config = dict(
    crop_scale_min=1,
    shampoo_beta=0.95,
    warmup_steps=1420,
)
Rows from block 3 of a small segmentation model, named by matrix and row number. Each number is 50 + 15 x the weight over its row's rms, rounded and kept within 0 to 99. All counts start at 0. After the name is the row's rms in percent of the matrix's.
After each channel's rows are labels from the 100 images, of 14848, where the channel reaches its highest value: "colour at peak" is the nearest of a few named colours to the mean colour under the peak. Only what is clearly more common there than usual is listed. The data: rendered made-up planets.
# conv: 3x3 conv (model.mid.0.conv.weight, 192x192x3x3, each kernel summed), inputs 0-191

conv.103 078:52 38 52 77 63 43 63 50 48 60 26 71 55 39 55 48 47 56 62 55 38 41 26 52 62 56 53 47 39 76 51 25 55 62 57 37 48 55 33 62 28 43 42 30 58 33 77 66 32 55 52 14 52 68 55 58 54 56 62 62 57 54 63 54 34 50 54 49 88 72 36 59 59 41 62 45 52 42 66 70 62 51 10 40 33 65 46 44 53 32 51 44 75 89 48 55 80 58 39 52 35 21 35 15 58 46 45 73 56 63 31 52 49 39 61 65 52 28 51 67 21 91 49 44 37 38 54 60 52 33 75 32 23 55 44 41 66 22 39 21 38 67 58 42 24 41 11 46 63 68 55 66 23 39 47 67 37 64 56 56 48 42 47 42 41 30 44 59 41 65 28 41 53 73 59 50 70 68 50 56 62 37 25 48 52 58 39 77 34 61 47 37
colour at peak: white; grey

conv.7 083:50 07 38 59 51 73 46 44 38 42 67 44 63 74 53 62 61 34 85 32 66 45 51 42 53 47 42 19 37 45 69 55 55 56 49 38 77 75 53 37 25 41 68 35 70 39 54 55 53 32 66 48 68 35 32 85 22 54 64 43 40 49 57 27 55 63 26 60 55 48 41 44 46 34 48 60 81 53 47 70 61 55 37 50 61 33 51 63 18 30 59 28 34 99 39 44 57 58 40 65 53 67 59 37 47 36 45 27 36 63 45 54 45 65 53 67 72 46 36 46 34 41 65 74 51 53 53 47 41 55 23 73 53 78 58 55 75 08 61 65 71 64 68 41 15 36 43 46 49 56 58 45 45 44 48 74 21 65 48 31 46 52 38 48 45 56 45 86 64 70 42 41 56 63 61 60 55 55 52 34 54 47 46 62 41 57 48 45 58 24 41 35
colour at peak: brown

conv.186 083:70 43 62 49 73 64 54 31 42 52 46 55 38 74 45 69 25 34 62 65 72 51 68 56 31 66 63 80 77 53 56 68 53 37 36 57 33 49 75 56 40 44 39 43 22 41 53 82 21 63 14 31 73 34 53 36 35 20 53 44 51 62 61 51 63 43 54 66 28 49 48 71 61 43 68 54 67 81 46 27 81 45 22 63 55 53 45 36 22 47 50 28 53 68 41 42 45 49 64 52 32 31 47 40 44 37 66 40 24 40 36 47 24 32 58 45 58 35 48 61 43 38 72 49 47 40 60 18 62 34 42 40 55 48 33 41 62 69 68 49 36 60 61 45 61 45 53 74 44 29 19 51 50 84 45 53 59 44 54 35 61 34 64 54 32 35 74 43 84 27 47 35 59 53 62 46 35 44 52 47 49 53 53 53 30 66 30 61 51 78 29 27
colour at peak: grey

conv.5 081:24 39 29 20 42 15 76 69 56 49 56 62 40 53 41 45 66 49 63 51 54 69 45 60 66 51 55 49 51 65 82 16 50 58 34 40 34 67 56 40 57 46 64 43 53 42 16 42 53 68 63 52 77 14 65 84 77 42 35 64 33 52 26 56 65 48 72 54 56 66 40 44 61 29 29 36 48 42 25 59 51 77 56 53 49 48 29 61 46 82 67 38 44 48 56 84 47 75 80 53 81 51 39 55 56 53 35 52 71 56 43 50 67 65 63 54 55 53 58 53 50 65 42 28 26 25 52 39 66 71 48 35 41 58 16 35 26 31 45 45 46 57 40 49 37 39 63 55 75 56 55 44 55 50 43 64 75 50 70 63 47 61 64 30 49 26 50 38 74 52 45 30 63 47 54 47 53 60 66 49 63 52 54 02 51 42 44 64 55 53 67 57
colour at peak: grey

conv.157 147:60 39 55 48 57 43 43 45 64 61 39 37 38 60 54 54 48 43 63 46 77 36 39 55 61 47 28 31 52 43 43 32 37 00 24 38 28 67 76 61 31 70 43 57 54 71 37 40 83 70 33 65 24 16 49 47 45 25 65 61 58 38 57 54 54 58 69 56 32 67 50 42 57 60 41 50 51 69 58 61 56 28 53 29 59 49 41 66 34 80 43 30 44 50 39 59 47 70 69 48 60 54 47 64 65 34 38 32 77 43 38 61 62 44 44 77 64 56 20 83 52 47 79 61 42 42 08 44 52 41 12 58 39 48 31 67 44 43 60 53 63 61 68 53 43 51 55 62 72 49 36 70 44 55 46 54 50 52 63 54 64 43 40 61 54 44 26 64 78 40 81 42 55 47 46 32 33 59 50 40 62 36 37 17 89 60 55 46 55 34 42 35
colour at peak: brown

conv.180 095:65 56 31 52 66 54 52 18 58 80 23 42 48 42 36 64 61 62 62 62 50 50 69 51 37 46 38 61 26 21 60 48 32 63 56 38 38 49 62 47 41 49 20 88 57 50 79 60 52 62 41 51 47 71 59 43 32 39 28 42 70 61 56 35 47 41 33 29 34 39 54 23 49 73 58 39 78 67 75 66 57 27 31 48 46 58 51 25 60 52 66 36 54 28 65 13 34 75 55 19 28 51 35 36 23 56 39 45 60 64 76 63 33 46 57 56 39 63 58 62 61 65 49 45 70 66 66 32 59 41 61 34 60 45 57 66 68 56 72 50 42 58 49 70 59 38 58 37 41 42 51 67 40 65 55 51 62 43 85 66 67 43 39 34 40 41 62 49 58 73 49 64 58 78 28 38 37 56 67 29 71 62 41 54 73 62 37 52 41 48 06 48
colour at peak: grey

conv.160 128:49 55 38 56 65 56 42 52 44 50 78 53 40 26 83 58 34 38 74 70 48 58 71 48 48 47 53 56 55 30 26 32 61 69 51 50 65 34 40 65 49 58 61 53 47 55 34 77 45 53 23 54 60 80 50 47 30 47 40 57 67 36 15 36 51 60 62 38 33 66 74 49 59 58 67 64 06 50 45 36 34 50 50 21 51 48 35 52 43 42 79 50 64 74 43 43 52 70 45 50 54 48 32 44 41 40 49 61 62 41 34 68 36 58 69 21 35 59 70 20 61 37 78 28 35 29 26 23 56 58 62 46 34 56 73 31 38 32 55 30 58 39 36 47 51 56 44 16 41 36 58 38 47 90 28 48 52 31 52 32 40 82 46 59 53 36 56 60 85 54 44 69 55 44 52 37 37 30 57 42 34 62 75 55 49 81 28 45 46 52 62 40
colour at peak: grey

conv.84 076:72 75 50 30 69 13 45 47 21 53 37 38 59 72 39 50 56 71 64 42 60 65 76 74 48 29 80 62 68 71 79 51 62 54 60 61 32 56 64 52 40 75 44 57 50 79 48 50 34 63 67 57 66 16 49 78 55 50 44 68 61 35 29 49 28 63 83 41 40 65 51 51 46 49 34 48 32 72 32 67 80 51 70 63 37 47 17 64 37 85 55 39 33 60 51 61 47 65 52 38 61 44 46 49 50 44 72 49 40 32 45 62 31 29 47 48 54 45 71 55 46 41 58 21 46 46 37 55 33 41 40 50 48 32 43 40 38 30 39 43 51 62 39 51 13 58 22 35 65 59 59 76 61 45 34 36 61 54 49 60 39 37 77 51 37 63 51 47 50 50 56 55 59 39 54 19 56 64 53 57 61 82 72 68 50 55 57 73 58 23 61 52
colour at peak: grey

conv.145 083:62 55 59 37 55 37 53 54 56 30 60 39 31 68 73 56 58 64 50 47 39 43 46 63 43 41 07 47 43 43 51 61 37 41 64 38 44 38 28 66 74 38 67 72 22 51 45 38 50 54 71 26 35 71 64 75 48 58 37 45 50 64 38 12 49 34 74 58 45 78 44 68 22 42 66 95 73 65 36 54 68 58 84 40 36 37 42 39 37 32 64 39 51 60 42 75 51 55 73 40 43 61 62 41 61 57 47 62 53 74 48 69 32 35 68 16 67 68 39 50 47 46 35 28 36 33 33 62 71 73 29 53 40 35 60 55 40 50 40 53 53 31 49 35 45 39 64 60 50 48 41 70 74 51 54 64 76 39 58 70 64 62 67 57 50 50 48 55 51 26 42 48 67 40 50 63 78 60 38 69 69 30 61 35 40 37 56 40 49 74 89 60
colour at peak: grey

conv.9 125:44 31 58 31 57 20 43 46 43 66 56 67 42 54 65 35 59 32 30 73 44 39 62 43 41 74 67 72 54 61 78 53 29 45 40 61 61 61 56 25 37 25 44 51 58 66 37 59 44 48 54 26 54 30 43 36 13 32 41 42 42 29 51 63 27 59 79 39 42 33 72 54 36 46 38 34 59 44 38 44 65 35 23 55 34 43 56 67 21 54 36 43 59 38 81 38 62 60 19 50 42 35 58 51 54 51 41 54 50 57 26 59 45 45 55 64 49 67 49 25 58 54 55 34 72 27 44 50 68 33 77 40 59 41 49 63 68 42 29 91 07 44 49 52 59 63 81 42 35 57 50 60 51 64 35 38 54 58 65 36 75 67 48 52 45 28 47 31 56 64 33 99 45 64 54 53 55 67 56 81 39 57 55 37 51 61 55 32 60 74 51 64
colour at peak: brown